A small CTC image transcriber, trained from scratch.
Model: norm layernorm, activation swiglu, patch size [4, 4].
Training: adamw at rate 0.0013, 11000 steps, batches of 32.
Data: trained on short English words printed on busy colour backdrops, 90422 training examples.
Rows from block 12 of a small CTC image transcriber, named by matrix and row number. Rows with one number within an expert belong to one neuron, the router's apart. Each number is 500 + 40 x the weight over its row's rms, rounded and kept within 0 to 999. All counts start at 0. Numbers have three digits each.
Before each expert's rows are labels from the 100 images, of 14976, where the router gives the expert most weight on average: "strongest on" is what is common among them. Only what is clearly more common there than usual is listed. The data: short English words printed on busy colour backdrops.
# router: router (model.blocks.12.mlp.router.weight, 4x384), inputs 215-257
# gate: expert gate (model.blocks.12.mlp.gate, 4x192x384), inputs 215-257
# up: expert up (model.blocks.12.mlp.up, 4x192x384), inputs 215-257
# down: expert down (model.blocks.12.mlp.down, 4x384x192, transposed), outputs 215-257

# expert 2
strongest on: the letter e; bold; the letter g
router.2:443477491526429472528542452510477472501439486470520516420425508494526551555479503487503548531505505465491509478452466505516429472
gate.0:493507516499516459569538462514498525539471437491500467507479506547528518554444508548458530490543553519487431459507577510441538468
up.0:470476448462568482495473461412569506569557476512450515544488497503461530441503494489535507539441543499493502486477544487460515430
down.0:470559503519463507566475475492539485525518538504547574506521521458441438452516512440509509514514518492500575548522526553536478445
gate.1:437481471461438594493514523510531538479501453464532394501525424524557517508494577551489474505531505520540544517484532549489500513
up.1:420477513486553475521484472532541464511536479475506492486545485510494499526486515509520486436496434475401511549476481458541452518
down.1:484506564490494433512512500521454513538511541510511497526481515535500487496490558438543524503462510479535471476560560536412490521
gate.2:472486582524546543427516472473500512478473467525460482461506529567518509413483526516466506465428496554498464538550448482477494454
up.2:509526548527532511478514494508474523519494492473509446544502534427448485550481498506490457499551480549453500487510499505506528526
down.2:592543491476494466504483514514521524520536518559500473426504484445450470522516505490435480496486482483490423491471445426515517535
gate.3:510576522476448434528512530478488422521428577507532515526535525478436491516466522502499502480450503479457511463529570527502515479
up.3:504527519477503367448490508529451468513501629540471481452512463518459487492477475462516514462570504543517526516529521480483528511
down.3:448607465509459473514546438401485486487506532472440497466508446498456525481432459492569508450497518530583499494556537472532486502
gate.4:497471437501497504462517538506479438513471510440531482476471464503584507515541454488490500496488507521501479493552450518458545440
up.4:524503513511492566490510447473524489456480496539496475572454526519506460463521551532562521500411487528429483496536386558565519504
down.4:544507507445542476540553427516450574487451507445511495510452442467501582465565497505465479410555530472467488440491529464555521407

# expert 0
strongest on: the letter e; the letter s; the letter g
router.0:449539436475565489470528539487474498506493511484560476465465537523517500489445470498458352461524515466504525547504547525493494526
gate.0:453513469458489440510574483437565460506557469494455547461535490551529416570466480395514431478467505499486434537450485497478428550
up.0:496484523496469416527519451470512532470538575473480541532470416558591466466468546433500560404499514481528449488494468477542485604
down.0:490490562468458573532499478461492506535479466493510471515515538540544528484604521462496545530521462493499465531489520426522574484
gate.1:528470467519539595508475533468520532459459395574490437535534557494513600534473499510507509540434472494535518526541474524385517524
up.1:544458472392504592488542520536470492446459505446479542541549466447523473435515470460553474448552532552584529514474478498507483529
down.1:528548466524484573482473527456582457527486516516448459465563510440516475517542547450496503426568550526563498479405538505519495569
gate.2:480524474543484509520573373526497507458520464525530494550440514467506480552516463472518553506472504524498634498512501474589492550
up.2:522507485439451530556504464541548553551594505530471531504532543454568436522530501511529509450484524503513560481578524583536484464
down.2:436454496417535504485518464527471532597488528514453434540519470440507517470460576503553531484487491519544459464495418468477463437
gate.3:520553512480513433485439475462560468449511552407469498497493477461601459570489527434533529545528509481547453494446499459537556498
up.3:534473486490503497456510441531509534514581442527558490467511491554475503476479510488412440545568543495511530541445571391532576425
down.3:519489503504455486503471500533499501463524381460487493522544468459533534441457515476498453532494465502475510500485475485565568512
gate.4:518481557536458525495524530453531496583524545559445468522506497510493542517438549508521496554482502531478460455551483594520505620
up.4:512529490519486522522459528425546476505476496471559554490508570437468510481542515536542464478523488526496422545509486553480520509
down.4:483425630491505509509510540521541414519438499512546564522506495473451480436468446480545520456533483451498536552501482429501465563

# expert 3
strongest on: the letter a; black ink
router.3:552486540462509514494496450470524558442532500499451465502511500516560480582506519519447572510546495506577460456527500522468540414
gate.0:532601528464464476404544540500555520464510540515505540542413560473490463467507557523579537525462394528544450460507541519473514479
up.0:541510530525464480524563508551550488440505461401565426497547472441504478485470463500471461457423530457477520479457478419462527541
down.0:528494472467474429552469558466497477547525524504518579505468544564528422549525528554579510499433449494529459520503548532457499444
gate.1:471392497466434508512502495644495518469518474500457454488532470569451559485564564561481412508512474400467434493512486564506549561
up.1:521529491475497527472545470552526460446462491501536473506470457487607494566546460522469546540472379501467540510489512494527495506
down.1:449507564534548520503587453513483462502540467539469500530454546419519511399527485526499543552526486498462531434417468506508482435
gate.2:478515507416499503516519526555505498482465462527492488496504478443492576489508502434482556521485417498508487581495515509487446493
up.2:436485490526514453533544492531482497510548515524516528539446510428543481502492470510450522464458460524478480527410465450461480515
down.2:479472445424487499594429449493427441476454495571457533492444515381485512505444449498498488519568529527457530501478512497474514462
gate.3:500449540447481567463462510514521548471491406492482533532491528550470450489596510527555469524480574554505499559541400471544417538
up.3:515521506421510535490480508585466461528519470518470572548494541465489436465478466541536480497406392556475486553456514497502444527
down.3:506477469482504507475536502437621494530497468482545472575517539427499414472509487502408487477541464514484492597399495428505546485
gate.4:453506542526476465440512497542516531501502459441538456566506467534516472511579529524461473534523541401488493502515486488501569528
up.4:521523488504482491480487476519455455399463540486535447483512466451465438436504497584464542511534498411590506516510497499505427549
down.4:500484462518477528501464519458430498477449479539503533572518462550535484462434578505571454514543578515526544443441521555515531551